config.toml
n_mels = 40
win_length = 512
depths = [1, 1, 1, 1]
adamw_lr_other_params = 0.0009
warmup_steps = 230
Rows from block 2, named by matrix and row number. Each number is 500 + 40 x the weight over its row's rms, rounded and kept within 0 to 999. All counts start at 0. Numbers have three digits each. After the name is the row's rms in percent of the matrix's.
# conv: width-5 conv, stride 2 (model.blocks.2.conv.weight, 288x240x5), inputs 200-209, a 5 kernel for each
conv.30 098:506447500536421452474407511515500505507494492468513491452454493565508508429557443502542526541514472484491466456491469486493450460472524572461477516542
conv.31 099:503496457510487586437463511460501501509536539541565570484465530559459497544442494486501482521498532436548490460478489530471522600491474482538510491483
conv.32 101:420492459545507511497510485495520487460527511490496474530520487531495536453484499438550550524495459452430547481571461442465528481535518481523481529521
conv.33 103:422492505527493533472542454454491556471475540577517482501431531468537482524497522540526452478448547512561492508496447447491456492451505488457477503497
conv.34 096:521503521481444554554511419520480560508477523460434475509572530487551517504528442452543522529485603481526485462530452570432549523589536515509518484490
conv.35 102:490432518421505544398498510491520573499532475556501519482521541498499514485484507509469466538479566539481533497480506522488501481560470410503536495487
conv.36 096:472525451449538466494502492543529441468503498527543542523471551455493526510513483511485519583494490412474519507403558511480471463462486531487431517524
conv.37 097:458510563505488430495495585574527453476520518499463482518529431491561545467553533504459418502579535499373473480462449486513553557449477469511463495457
conv.38 098:470523478574511493469507547465538487500467488489502455526524539505500533507545458490463488464576541452484492526561550450496497513449514578524426431472
conv.39 098:540489559515431495482429511507468518470461504470450418503488499502475443588519480477458521503489469492523466452509487498457539473440517489474406578529
conv.40 102:447514531527525482468492552501534487481433533525480491536489540553535512387462512484488528491500601546492496530439456485496507492509561440470492402491
conv.41 100:571489464529518498530504508515467491455536462534525517488511500496529516534453538524491640542438623505470482511568513522553445534477489574459474508545
conv.42 097:481453495533469505430439464476507492547491466484538534528540443498495530496464506445514505527502482479505484517480533517571506548475470521542408486484
conv.43 101:477494461623496521495512516530526538533506437521509520526513535488460474540525453503520438454467527539616518468453429476493585491493575474501499457544
conv.44 103:495473502510544519503567478523505442472491523514533470498481568489500516479473430458536511544501488436457492502490534529444498513493471479448544491518
conv.45 101:516441504522530459473538529529578499499499462526460497522524484499487618466463453446558452469530506513491521517546524541560477501524533488544457534452
conv.46 096:439556465539522525501537498475481511503537513487434562561500503458579426471503509456489491528536566548499487516442539522486578532455544474474486517545
conv.47 104:534537506461544508495459513541454495591453528512538516515446476500543491487535513449478514426459497540461484462478579473474523410527472531499483500450
conv.48 095:463474549526514473526502511467443485491476567524515406491531476516506500591473431515469540444469518497526516499424535506512523516538451498535589474497
conv.49 094:449500461512487518482491519447568481457503488553477486499470533513527508564537484503499429538481492537477550477428493479526451469470564583550505455478
conv.50 097:546491529494504524459452463439503569539532455585515496438531496487477413542513486460473507492465460525546577529570483487536452493472515473431478518589
conv.51 095:485482511462531514498504500530502522488578492589574407429437470551500442446534488547497553537474520469568539516476517537479490522498533546501415491501
conv.52 098:542451461480541419480432525527507438521486478461483524517498474458469507480570444518553468481464554494466509475502440509462438471467523514549488503453
conv.53 110:582495449527443558498517521501469486500504502477482543537504493538471436527486485455551505459523486537522449508492478568457491488494500466480493501538
conv.54 100:396514502484504505534488508453517496472501516479493496479505515513486535521535472462482521445454495523489537459386494545503476525553510465450520524487
conv.55 097:562486452506558480487466487480462534515415551496499481466437544410460534495529478459574510547541516485491517537494504476561531492510544475514556469501
conv.56 097:497494556495479502564518465467408517527468520503491413541499500497466571489481484458460483452466484470514513503492580429434536485444520541407516486545
conv.57 096:486458450496443472472576520468490506480484492474551523527496507535496432554521510426513414525444477492448507454446497581535485530447517458576471488514
conv.58 112:471474538482449572526516484478485530536470525456492469510538550486465492485467545516553487468422600516530501556513498514514474511521474465522508488514
conv.59 101:469549426486548463462486526478504554498596478590459474464455505526570462507529500521435527434450477521523555520561462458493478444485507561468449466529
conv.60 097:541560486529491510552480497455490512471467483432539449503467562487607442451544490446550432490445562519565475407556504529447525515504559480435562437507
conv.61 100:523482480433485503486489476514571480444521460538468471519505470438553461513459563510510464502561490494508535569467531519544532506521486552471542507539
conv.62 102:511471414478476513513415516544490505553447512496538484587481524442480488513569500527465458451507528556481532549467541462459493503492486505507450531497
conv.63 099:530531516541518523454495503499489522531502609502508472465483555463567510474552489509547507496478590515553458482485513474510458601487516547491527522558
conv.64 099:470494524496534532476475402538577435554471487496474411522463428516483497473492509473487512517477424531569514493493441497489463455476466437493439481496
conv.65 102:458422574517488489512487494519448460595423499560526505516505562450547441495496435535507430532473561532505487449496425545483495493493497418498476562519
conv.66 098:423603538494447487502503558488560464496520496497438517460482546487426537485534503488512525530556475482502557491409505502502450461531486524499435511449
conv.67 102:524486481485499488513489511499549469490499433422498501500533502488502472517479510467506487483486503527488560445496533539428556543566472526537486468540
conv.68 099:528593517529521480543569461419472406497553531506441452533504557496440465471475475545570462534421463534543531494506523428474486514528509501514515520537
conv.69 094:505565501492526462440443492489518503538506488503553536549482498513588460449491551498571497499510406521525480469526467539506491462470448442473537454480
conv.70 119:595491461507408524526472491480499529429485560456539480521478485528526467490504484502538479439523507414463497507529467527500467539519466468531545446511
conv.71 096:505444528498485482490525506533519463492475480481505502502575531503546529432501493528482475459557457458503463500512444569452513423558490474551502496534
conv.72 100:579429469534535559435564438476478456516513529474521472490462434450499504543547475486517523499550513507492476477459476441472508444586513467532507467553
conv.73 104:489475505536475515451518515456472480451531491487496466468533572493465434540536489494488497583530483521536527525511485487494499560515447519561523493557
conv.74 102:462508533542470516533506459504514440532467547475490483450504425546561505500523450476517485458442509443493471577484479530413553483509512508468488589536
conv.75 100:502517506437486460512539508518564515497492475533558521508547533467576477541426435524438570520491484508421514472544471541529605511490437532488471506482
conv.76 098:560437470475482475481488510414503464490440591472506530477495464555563455503563537484480427542438592519440475391471472532433536428481479457579538420465
conv.77 115:489561598426468463516523464493529457504489483502518507474509461477494554558522535529496519551515529550500507437444536521499475491509483489549496554530
conv.78 112:495469483520497510499549526479553456468573516504458515548453451547509549561523528500533473560543470432548527565456490482614582467486450502555470493491
conv.79 100:462563499478504475510589545470510541512504491527536509552493486521470530505527569496452459578466429386442469485531512505435576500503489499570518473487
conv.80 101:484495451511469503517461491538471524463543487435494545488493550503539543554497491481552545465493514504500428502451525491517440578477435490466508533528
conv.81 096:476489515491511545450560478487502535526505556484459533502470506517522428534525494553508516395488543477448479466568554560507504451556425526481521490509
conv.82 104:532553436566388498485596497501495502531457500525443490476553503463533544525541492480538479506551487453481503552526478457478477572507495457491536497533
conv.83 100:481558467529514466504540504495534480499470545494517544548456482504538465511575438545528485494511479531598530518568456379541511488470545529524484453492
conv.84 098:523485513455547509428476557519431494550531538557541545485457492490462564519459474506521477470503431516496476519468473455549486406549478441544517525440
conv.85 099:590529541459462466475533538512492531550480506521455512449504478504496465501512522524510456489565520563568588519427447568460500488470497430536443513538
conv.86 102:463476495531435589541488505548440496493609476501457612504504496472473480488525473452577473555492465500506526461472462471474499583457455486478532553481
conv.87 123:443574516505458526523577495446459530540443516531481487504548516509445475548509498501495522505419490517534455494512559531498483513579458519509425527536
conv.88 100:491542464487499526452530537535485472491528451457584459434500531504484457416525520506512520462527475530528570543457533450493512489447453533515516500446
conv.89 099:506457493503550499502541489451559543547537432518522486567536467582396541522445511478512465489472545453464545468548416471450528498452543526484522443464
conv.90 103:518504563528506462528458539452591506515446436460540469544604448539508500489581445452549505502474497528555456494490467491498519543513540473477549539487
conv.91 099:478529478481533480497509561524434466571572455479508502525478531506507454477456482473456491482517539508513437550601536572533520545511443558465543502477
conv.92 104:481481478448473476543469522553439520466495501484500565463490478522494491524474540529538518450449491546492551494520558466496545507545500541459486556462
conv.93 095:413451566495453539504507479530463535510561458439461538452476518523433503506525469516483522484459491472569473506509492478472491514451506480481508553451
conv.94 095:467517454556430538481507481478462469534507466485466418569494554505544452498448464536465544509523443502442452563488531479521519467465546502555470501477
conv.95 107:556514521460483481488539515509504464482491545499451475524533520511471491518504547489487515473464568560516513494496480513523488444515475513542508484482
conv.96 103:510428527518488479495468500507457444523481485428541524451514420459485562442482593523510521508481538507541516422478468487565509483505487552550448457471
conv.97 096:444523494512590559444450539499489423510515445490514556509426476562503504539495451473497486498390537483477483473466484528513521542505448518534470512520
conv.98 098:526492488514521550517545474459411511481490507510487485529420501478478508641584518471490442482486506464503450442468493491425531484449468540485504499505
conv.99 097:526556446555491532522449490526567441440507483468458557501479493476508516566457494457512513513488520485554589494494444507459527403559516543492465533487
conv.100 101:513435492424538492580457519487474444507562500492455562478468498469522517486522474461592551479487467455566476548514487483507519495450485506496392458555
conv.101 101:477539485438534477514525433523502469524533498509496503418483510556517503491473509470537540432542509504495456518465487526457408489565514529464484542497
conv.102 098:497534472569478569493472501488481508523509490467531503462421429590524507553458442550488424433536428516504567501507508533508510572468485513477489537488
conv.103 100:518554471532511533511490503484474482500563491487549508509394569477452502503514523522464484429516530466524423521464525558489504487523408488483556461508
conv.104 102:462529469481496542486449463489555495551457490462518549440468509482431466540497433536537491504499460481515561493550484531438473514489498532423513516532
conv.105 105:571464508483450469456571506523549502486474516446476557491409526521482523536510498479483456516519547485491444538542538486427514503585458513499508466482
conv.106 099:530544538477449559514516517486604486511461474483564533510472534549506467572398481539527485507521476498536479460516532450484509523543497547483429509505
conv.107 097:495439525556518552501499470493475474465476498528488477497452489511478506453464577469519510475491552489523503491569495493448559438574512487532479498543
conv.108 097:515492514473499522545467531542427500495519516467459505483508426496471545500468525494499471518564501515504531541502459550523497515477475497525498551475
conv.109 100:510549482437535527506468503478480477512521524487492504481523486499477447473533495515496462507555432478500528558485476502528527389503460540501484500555
conv.110 099:495514529529516525482488502540553528510491514536563484474430481511495512555452480498498516526552393416503548463520459481517560527471471483539431467566
conv.111 097:537507462457517498487528375506535507463493486482517554482526491516518413403521519514512451515438505528499474544427486486467540539504487477441522452554
conv.112 098:417480545442516470499524513553473479514516545593551539489429514530497487474557464503425492498463533478446522500467558498493504453540509450505539553439
conv.113 097:465574532461485493533484479507578482489494569446459456529552540506517494514503502471446474464527451495519475526512508488524454459589414541485466552491
conv.114 099:496506540513471589477494485445480500497490518505548479502490525484469529475464544545476525464533478462494512537491481549537518527474509462476510508448
conv.115 101:464540512471500490452550458496503446511440509524408468483488521425494498482476505528560563464492558509531555515535535443525457472467494547451510486487
conv.116 099:513456469513477549480515491487468414462612482531508514561484537472567452489435498555520494478474498470483438523412523555499519476555482483439455536565
conv.117 100:573431448465535466510516562476520482514499523439503495552468542477503512520389525498519546504532476476504506524440543580458480435472473492514520516558
conv.118 098:483493487482598533546491460547490510457421516490470482501439543484485573519525477526510467469479523572533520526528482410520492563456491486527492486432
conv.119 097:569496487426545500495508553491516532482521487486515562454574538480516481505533508499477518416452564506501497449504530506487483467491492430519489518524
conv.120 096:476559549443487490495467484505535515520502465471482552487499480562466515538500515559460480440560456490495484485485421495473530453475470446463500488525
conv.121 098:437541461549511503468558523492548539510481484536540511458465532511422449545566485539519453530515596472481527507517511449461526589433513528487531550510
conv.122 101:548531455509477509477463501554512533525424507469477445535496532463443497536533512469514468430560462542538468457483540498482520480486474533483440533432
conv.123 098:503484497492553410510528542445525496516481508496511488519530486488555532497457501446529519446479572481447477473477488544527481486481511529515479487504
conv.124 103:565482521492438526505474510471543509518526466511529464527504437493518533530491481515506543480540468502464467490522591513460530538469523525463540462587
conv.125 097:568441486512530553486433450530506516558476557497592600575620491493502468514514493502533471445553473503501537495520561505484518428476560452471510557513
conv.126 101:492445592440495468504478521518498441548544510500647509549494445522482481520444466464525503554528437439519586520466426508423564532503460502571491492449
conv.127 098:519450474470542437481443544557545440559457518529556471510475500542584507467467527476501557464513471504478523477501453537461539542533548535563468486519
conv.128 104:531484540491456492456535509525526547447497388426535548524502567485517485447489536506538533500629466516470540519508503405590463500460468512561425442522
conv.129 100:456507548492472495439478518438467549500504461535504457562541542480541508439544506510491502470466482430477562479470527527535516504451475492537481514447
conv.130 105:581480448421512511470503534472441457551472484485515495501493489506517600489457468487506447516469502522463400521425466547484474501503505542494510487506
conv.131 103:500468449570451518460486504530494444486621490451497536473474547513502559442434511500429569504476516491461463486479546521563629544378510487453469566446
conv.132 095:516582516488448442474502437467477520487492486510515468582451472449495507533504491489516479521548521438441592478511521542497512539470483461502494478471
conv.133 096:474517517459443551412519520455477474514518491453521477503438524390520462460445586467528449557530528475498449532486453475431418521590497505513510509484
conv.134 104:467472532477478585453538428435531493465493469499524446492543519508501444532471498445490561503495432487476500488518472492483515507456467540475489498525
conv.135 099:524509393612511451503500522499421493550482504566509476484517503492471499502504516491489530548472451469471447507506494463570409411519515523432548444493
conv.136 098:467571450562471498501484522539460474465456578466463495511464481480491515497452565457456483543468525503571486493498532524514493471488550532445490500541
conv.137 099:470581421468490453576551521446465532464503469458533513470513531502500542469492522426525532583510503527482433492496514531498528504598437463555485512519
conv.138 096:453538453540466529493512554505501542553535499463493455552494457556476505507431577415518473483463507524471506462550524512458507518516485454496479575493
conv.139 102:490557469501467431534494498468467592528568503489451484498535526450428573507597481441535512454496410490584483410480494527558508386497483455494496471517
conv.140 100:550468493481513538544515522499494414528528532507505552537479516487481533486488494521486492482513497477502549426482537462465512512557546547512426524481
conv.141 098:495471559466510489494523540454479533509502488472477480483481502477468485500410533539566463434404569506433487552524540411517452509511574435420537556550
conv.142 097:467442587445515534499445497568551486568473513519583496478507487503523492525543441573496507567400497462490516506477520504389501478549525456534490477469
conv.143 109:542459508487480534495476430523458517518554511451570576506462512425496457505471412453460500546584543463387478540531467513454559541522453525598482446474
conv.144 099:485521518517501543485519504502587519460450516534472424473436536392560508514520526488549615521455467555483561487559519519519505522489573633434489490513
conv.145 101:571546474502473505595473480438516567515425500496529468585455535511488491553530507523500393530496533542502577501596540521422477565476475472502525518455
conv.146 101:481529519509503455432524544559523451504512472459514482440471492497456508487520515516538470434494519599491486541495450470499418493545537504565496470491
conv.147 100:479496496495518457505506510492486460543539517546496506482489510510524497543458529518443522521518438466560491454471545553493542540447494452510451577473
conv.148 100:495437500550537513487510498554518494527411448420526509534556483557486562501456501481581477523473522390527533482514552465486525565468521504544495481510
conv.149 097:446437497470497481464561563529525519496479446603528509480439533565463490475474501517522497470451546484503519487531484538487508499485584503538483505473
conv.150 096:552451548519477526477525499446546569461491497521429527482519493447505512462542517524566544520528553519560459618528491515467486458476522474524538448440
conv.151 095:539518493429461545455581504503524469550525500463561465527519480508506486460481508536495493553515437465480490480526451526562481431510454487520494507433
conv.152 101:525518497399521532519493476459509527493559549469526587511549464524493446498518537515467484463504512468434532570514563579522528510516527473502488530579
conv.153 095:453543470540527455428448537525531488509547438522446458507473467470431555524444465465493531476441554487459568564531491492538532523505442519493406461523
conv.154 097:454433489533549472497491557444515517445512514537515452435508498530565496505470478550396517478420465431526507462498500557552470553479475537526469534472
conv.155 100:542473517516518511457473561480501479546440498546504479504459481590475565451444487488485570453499502538562493480465502527487546498503440468550470481517
conv.156 095:518493545538465439487497453532546496449479541454485549447553465484539496487452522516520533590485502467489504505479460474460544522454529557560462503441
conv.157 101:368604494476532486538465496465476471547520569545453492553462470491495514492521462528494546505545478539498534496510595463446460520481535444456515529520
conv.158 098:465414508479485464548468582504531512507440431515501555591474550552488453444422486433534472470505447509434536512541490535459404530506475472524464437445
conv.159 105:510558465431444452520535548429515535505469480483469532510516536492460515448484537517548510515521508471446502552531503467443538482540477498502465504534
conv.160 097:513499528551492487498457552446545462478458501515557486537449517552529509472515446498486518467501575498525460477505516572547531520457477513490489617484
conv.161 099:456484507469512466548498451453565544492526502518425528467492459437537505473515448501447504506482473460461488518507455432558467478518510541557435514489
conv.162 104:520456451541481446415558479577409539545534475584550502460472473462504493559534496513495523476499581540493509585535522465574486440482542501418455462450
conv.163 104:494594490448491529468521498511564550482422511498471460503494477524473473525433476572476539446496549487422551566507540464556500521443492520562435483460
conv.164 095:486471526478535503471488440548478494476535570515543493463480467493506501512589491488460429493520500431484488600473508503519479547482480462473496434469
conv.165 095:416478477554516484493531483515465455515476541525489494499446494492502459487464467521525473502479502457451479490492432485478506501506470567426502518425
conv.166 101:446549517511499467541478555458478531491497524523505511432497530455527594453516503471494482446423478453491493524605536511566492434477557513500494429495
conv.167 099:478535439460532501482505493532464459550447528439460458450392486492574527478444480536535508497517489485527581545502464488504536493537491522424516490484
conv.168 096:432492436542537516475509490449488498480512503521434536454530448497534547502493535494468531525492483492518499443538506454504552452542502497479488428505
conv.169 099:441525484518578521496491513505540480529527485525487466538497464534499519464509493536536487481487549498549484528488550543535511470463585531486504482473
conv.170 099:554571496522450487451458465547465489466501523426486475454548511493507526440518532552479451460471523490543498505476527559471456471518529467408493499501
conv.171 100:436556446453509502527548435436511497471530462540484533524441531544528436483557513458526475518469476493487501406486489629497547530514498522414425519483
conv.172 098:516556503527396474529594492460479538504486526456471526514556505422405519511462482541465581506539540548488424557483533466553497543485512498526527469515
conv.173 097:545499475482527517504482549512425438536462539504447485513543477529513542547505537559461438480480458461590532560473515486486480545518543538472494524536
conv.174 095:487505481485539497488548505529497515512501562529491461522462510510567452480549457444552431547421474524455489572547497576525552466463467440584524463529
conv.175 099:463594464482521468497463562525479506463484499590428577458442492442513506498495514532492560509468520481507552494501474562487506529452469476559534507486
conv.176 098:612451483469537552518533509428496453526567535529524490537486451500455553505430538475562541472559508529490522461525463563511530482524466449465548559553
conv.177 104:562592540561450426525517541508487442489482543478480424484630480528509544509503532573493424522513528562492504449503516530455458507526487532496519517457
conv.178 096:418459466539538471444422474556545446498486519511535511540537478441499471483448557534475511516491559456538528507462532467492435546567508584453464538510
conv.179 094:523532484507474430514527516509495443479542536533446497443528469523494412499502510562517535495453449487553506549540419469481495458497520510580485524462
conv.180 101:602537516465512405428523548531464484513479519467498500530552501575473455428481524457542489555501449493511477535480528507439429512524502459502467413540
conv.181 103:439505481491446496496549466494517428486581483512489460523494497493464464572473504536525560485532500479446552464483476478439499489553536528559500479438
conv.182 101:525513496454489413518494521503460540496490539517476494531480461496530502525515483534470489524559543450495455467481541555491389577602526467489458544477
conv.183 098:554510485476488547474488513563512424516545456519442510472484510465496521520481487554540457501532540533457494555588432492524514500524455473532561438522
conv.184 099:487563518560506478475538463528508457409480514496471397484450476501513524509512472492560538574460489561516530475544455485510500491501457543548531485534
conv.185 108:470517480566500477448523534557513518524506467498510511525493478513545493483539498505520498525459491556485507493604601500494456518549530499494494536393
conv.186 093:529482448532496524511519512513478534523597476583512471508574441529544475561484471494546529518431470494531518502508462537535421451489510498516532473519
conv.187 099:528446508532476464501549499513512485506530455501510502501495529469488577477477505475492467502537518527453539521520498583529432563530460477494426580455
conv.188 102:504469528472465508512516541484542559527490506487493394515520502457522487452545470480497481440457546552488449539478473471440491567531578521436489465544
conv.189 096:519468492509466488528558499559467474500475466505498483565467486499494452460506521533485415428458558515500495466508519541546466495481504508546497532436
conv.190 107:471510508465506502491565512493460483515508482532548487455515460475516497501507482457431507523518552495526464431446496504434474537490539606470543481443
conv.191 096:532511488500468496502461476461519497536498391458488530435518508470432492475559571530524482578552543437433551439551536535475488467593525484531490565537
conv.192 098:488509482548476524481516564451523437568547463534497491529498523548534429520539538455440552516592447458544501500533499496477481449499517502595523463489
conv.193 100:439521517449481572538535500541486517535547493406491486427477524560434449535527484502576501523433492508545462479425536504516514501477408496465489510566
conv.194 094:481533501445533536514451471435494490505550537541404477532558531524522508467490516475499495485500559485543506477467513462517510591446509511522494458485
conv.195 104:478534552483443571537507531530577493540454467476414503536523532432526548482542523553542477462446620574515528464509409459509448456498454518517475487563
conv.196 100:420531479512574498495470492484519492501504443439498490525486516486521498458542467518443476452529592531525530523550493470440518530521494511491536483442
conv.197 101:564524478483432518550457469484537524468474457548534490495554551507461482507517475510500485505475455535434480531520476421476525523527487415520535472515
conv.198 098:539469500465439516534503446424498502508401510460490571584472516472440499600497526540511493533461558494430466596503494473507550488488535508499445471519
conv.199 101:497536528562510559467568477492511502513488472539507434458516518492542504483510516539457437489440548562474565532515525484471485542449470531439508489509
conv.200 101:562485469541599492484483469484492524504622413482450465482464552467498526452455439476553490527442434544543464458537469496468553425494487555525526524428
conv.201 097:482488519499468452512446459528491425529509504484414550516498538488465521481509492478518444455449566503463488486521456529473486538527490454444537518496
conv.202 101:403526463477550498482510562519487492495455516433484513462502460515465500524502523458462446440460487512553491474487566473541546436463528466469550505438
conv.203 099:494498443469497445489453537507507455551454516470576527549581472414437528557445509498520531507484528467492531533530460489515521578474506512451543476487
conv.204 104:568464571502446516551454558532520434500498460545496431482433515573478493543528523508568524445505516448461455606500452479492477627512483491570440470471
conv.205 102:514519477504460525468465465481517501537450525449439534532559461465528546535460537539470555464477560549499451492501490449507501522507571515499503465496
conv.206 097:511456456450558533543502521443566531543477434518449570451522497511493536555495549567462440515556445599473480514480462449476502506489576455574480509517
conv.207 096:541439536479521460451541488511506494517532482529568509472542424518547498430548480528441500514442443497411510536573493477536517462410438534491538435595
conv.208 103:493438443522511491484519488502548506491519484525478530526563475485522532481509494552544500508432527458500527541507458509505465505537508510464528447509
conv.209 103:503538430506493514497457507528526438453482534512474457526521450517592475443520433477575533502518476464486507483479484442468524490403584513474567487489
conv.210 099:484583506453489501497546495497475486481515569518472498494493467425483531497499515459476515547455477523474495473486591487486460507530476488468483572546
conv.211 096:492445491480554488575434551502479451551538482563499472521486538502467502506450494494506568479464496519578537445503545528464510594388482514485446515451
conv.212 096:547525512520478473446436537536477498505495525470471454473479433523540546503483499483509496491480475455556451482517484596520485450508497409460481517503
conv.213 102:499474522517485491581487531479501495414522496502458522494469473572502435533588412502481545433479471475480553425488478511536492464479496475543529526495
conv.214 100:455494512503487465525479556522442495487514476545542502463470475504512469523469442498461517444470516540476455498471496521514484476547543483519478524418
conv.215 100:520478526571478474525473501490554493527424475443420558521595499572494550429518518551492425505560517554545488453501442523480535494541521476516519521465
conv.216 112:588522503369589526507474533525513493513492499518514479447458499510464465545447447500475531486516468567529528492481455462504510494505514515430522466528
conv.217 097:457538509446471541522556457535495497511485510463529500482550509470528476501503430525453511536550530486571420416506533511470467571557442369508497488564
conv.218 097:460480506494509464529467519504490501513459516447524521535512478477525471479431523528505524547465459535525506447478439569522457513490521504470550536480
conv.219 095:536514479569480499531475507457477488530465550510559527485485606454515538515439497479508472508506520398466447521535499470501451555496505476578460489554
conv.220 103:493457520535464457456563451417471437460445492499547480498506569521463451477521481509532465468533526501484553447490537475522449460492566506490451546485
conv.221 099:542445554495524495528543583521475536469468500433520479474538477480461557511509566530463456536525537515480508525510443496501536435514516470525469447524
conv.222 090:500517515466486420495484584522555486552480496487487484430454465512516472557545499441512464518497472505475494471526471474547497482561419468591481546464
conv.223 100:455494513508539500498495498467469508483574518454479536472529459464546442534526501486489480509527444490426503563447492513448414543559547467443537586541
conv.224 102:441511526485599559497519524479493446495471502533483489511530508506448481561539534514539522487492522505510470445451559471495498448488553509461490496520
conv.225 099:497427483545462552409498446482489486473547486451539471570507517502424451518490458497497508487489474585549481475548466521519480521508509533481487465527
conv.226 098:525555536516471469506461503508529546490499457443483484511462487570505484430530486514481476397518550425441458505459518518508494463507416503463542489451
conv.227 095:523483454513445514439465512490567493497529417542550517553502524499520465534529516450537465514507483569621531488527530476532539458543564500506518497529
conv.228 100:518517423469534502472536489511498386472535492482520565494500501457481519521532497458544446523534520556562480422547468434504491455529481479497489498528
conv.229 101:442474473465558523473567474512494495488492436522527486492514440481542518507452484505528542455507486526501459494474496531503403559534502480487550498523
conv.230 112:475485510495570559450465488565460549535498479566535480516498515466475573501509508526539479500522514521485526520484463469532557513502471487521534478496
conv.231 099:471448450553552467501510511513435509495513517494455481519425470514426512547505439484470477497505455485507538536501460512528482431506524492491535555426
conv.232 099:520486567546470495488493450570566441520531493413503480550555559455534504444483502471443498517481550428530476507559510506567510539463469466496487512505
conv.233 094:490435514504536542543434497550496548472525528572504475514479492499486496510451487469539492490501489458566473542506543485556433447519471491475447426548
conv.234 105:455546567489523462428522534492473514457511547501452456535568480489518571508477513537458535520565546496521511511492403504514411504528503501449471524503
conv.235 100:490505548534464487597504543529512466505519482528424594468540514519442558516525507517542441497514456434426444504511489482560438535474451515487468541526
conv.236 101:536459549506479541497454484442497581514460570498508568480508492513481480535445415532549540499482461469464506516495536485459504526505448468511531455533
conv.237 100:486510471471533496470515559502516506485489560551434457514460487493493473479440458542532498566513508516487420466527410475431531465506563508506514551476
conv.238 099:468503571485513524485543472440567483519445501523551488495543547461507492475512537448483476488510592562441533574523485505552473523491460518457527489497
conv.239 099:514459519534550525527466497449541444516515493485567525555422541511525577498500518445548480523443484498500476465560484433477480558516526490449441510464
conv.240 095:491497483343513491440498499572438565543495497487518517473500478492448493461485455439461510479501579467475549477542489473563532517486503491495489547434
conv.241 098:533485524530545477440496517469510538484528552542483538540519470531510492526545524465448488502503518485516527474495517578558531553473544462436478518523
conv.242 099:460444527480526538509506507479544464457501446519559537468428475512511453484564559484501511541455551468523530489477490517492556482519477500530514480488
conv.243 097:493470535519493510490542472577541446521484520527496497519482491455482456511447526507478555446520543512531530445492469481512476508507542478498450548478
conv.244 102:457520522531542504467455504518567523505479459508455384560470490487557449518509575541477451598468446465512460430483502620462480507508505511456452533497
conv.245 097:417495572499565513509558480520522472456546510507484501550503511489517446525537498485516528483494512561479486512493486524467508532510529561459547460493
conv.246 099:470460471521503552536471503473464489478473525522537412450471529486498530505589453568534522491525503423523501517482481562514524479499514469506523500469
conv.247 098:546551517440494453530504525513470524503493510475470508495527507495517470500521479564543485544489492501491495460507485484540471470512557468521455522487
conv.248 099:485492504499524539532500557483529540515485478467449547509455539518459457529502438533560436477535491407514444462425468491598521544431489496447486573496
conv.249 115:477499499452527577514433515465461561495431546446475514535490494487532528502482444521524525507549545518497484569555473387585554466431480481522477496525
conv.250 101:539517462482491493472483483459484504462495506542472522501445473474484537537478501538485496423454481454485498518482536545513502529507494454505427540513
conv.251 099:471564604482449487451517520455463454568516488476432513469504482543449467459563474544505512476543482530490519499572470471598545478509540442506524470511
conv.252 096:517530474484497409496432466569532482531456550462470457473541518563420466556494514500556489499493459562480514554608473471502497533478460512496510426481
conv.253 096:568502474510464496539515474475465595543540453499493467503514476469502489507453453494590551510463498540468509514504582542495480511472525488473503524501
conv.254 107:476491423562580467551523487465518496520519522499515427520410476482540516494522497467487476461475501539421436472527468516506512472533500510492524541522
conv.255 097:492484424533557484451501498517558527554480455513485523505465457476494421534496519495581498500521477472530503506449498525536491493481460486555454545528
conv.256 107:493491466487516522503528478526434481570570479468511497451538487514447463518496487522548466519501486516469522479496484525466465462535502534425549521477
conv.257 098:517496534476549505433447509530561442476482554408471542497491470428499542592552506480491459531427539445501496538489539500513506483536519530471492465483
conv.258 100:567433509485494442575505536533492475484542504468489464496476437486484528569491486526466516487504489508486477489472383561464504497540487471610492517496
conv.259 098:465608491493462471523537449516499561531556518477452481501527479495517448478459482411495481472510546466458556565501500466487539499576534533504491557533
conv.260 104:514530459483490481527521489503509549451455527517492440501500461600524517460529514458471498468431591594514474482561515486478481461503490558469515531481
conv.261 099:475452527430629519477484500563505484470515505483472499441471495485539503450509490479491437606437496497444441466500580615546486495509523513465500496551
conv.262 102:577570502458487513501468475454484486503492556446542544575585530490503509478523456521496535501570458500406542466524517515520478573537527481514520451549
conv.263 101:460515531484469543538558479518511481548492438500482440516598480540494469437498510490473513533521472479527520477486428510465493474547514499535472485557
conv.264 101:528478484498486555501467503504521449476504529469462398556513479566481520550508488504455576426490486538473491604462446471515548473513553477511482576533
conv.265 099:506495516545496525516542484490544491506543480516549479532504491460568579516486527448533502504533532498545435498541477487471454562521478549514499479436
conv.266 104:489531491501528534486479420525538506444498521498477503506504518508481562520470488432506536398458495502531501494458482540471516457489503501445527485491
conv.267 104:555527508437401556446494479459514490547468406467447536491524415512517505478514555466501538541500400507531506495499567532555534510491490515510478520493
conv.268 096:544495456535469468469546521510470478425551539450491499517539500493590433492506502522504496506527546466461543484535522482489527522509532557543480485488
conv.269 099:492511536531485491532545445549493552488532497464401574520505440527527431532508501596499524473468494541465501533502482532514488480504599445533577593495
conv.270 103:559516481542467565509526545423484464505495470515422520555546455522477489538487586488554475612504460473435410531463485491561495467479513503467536446524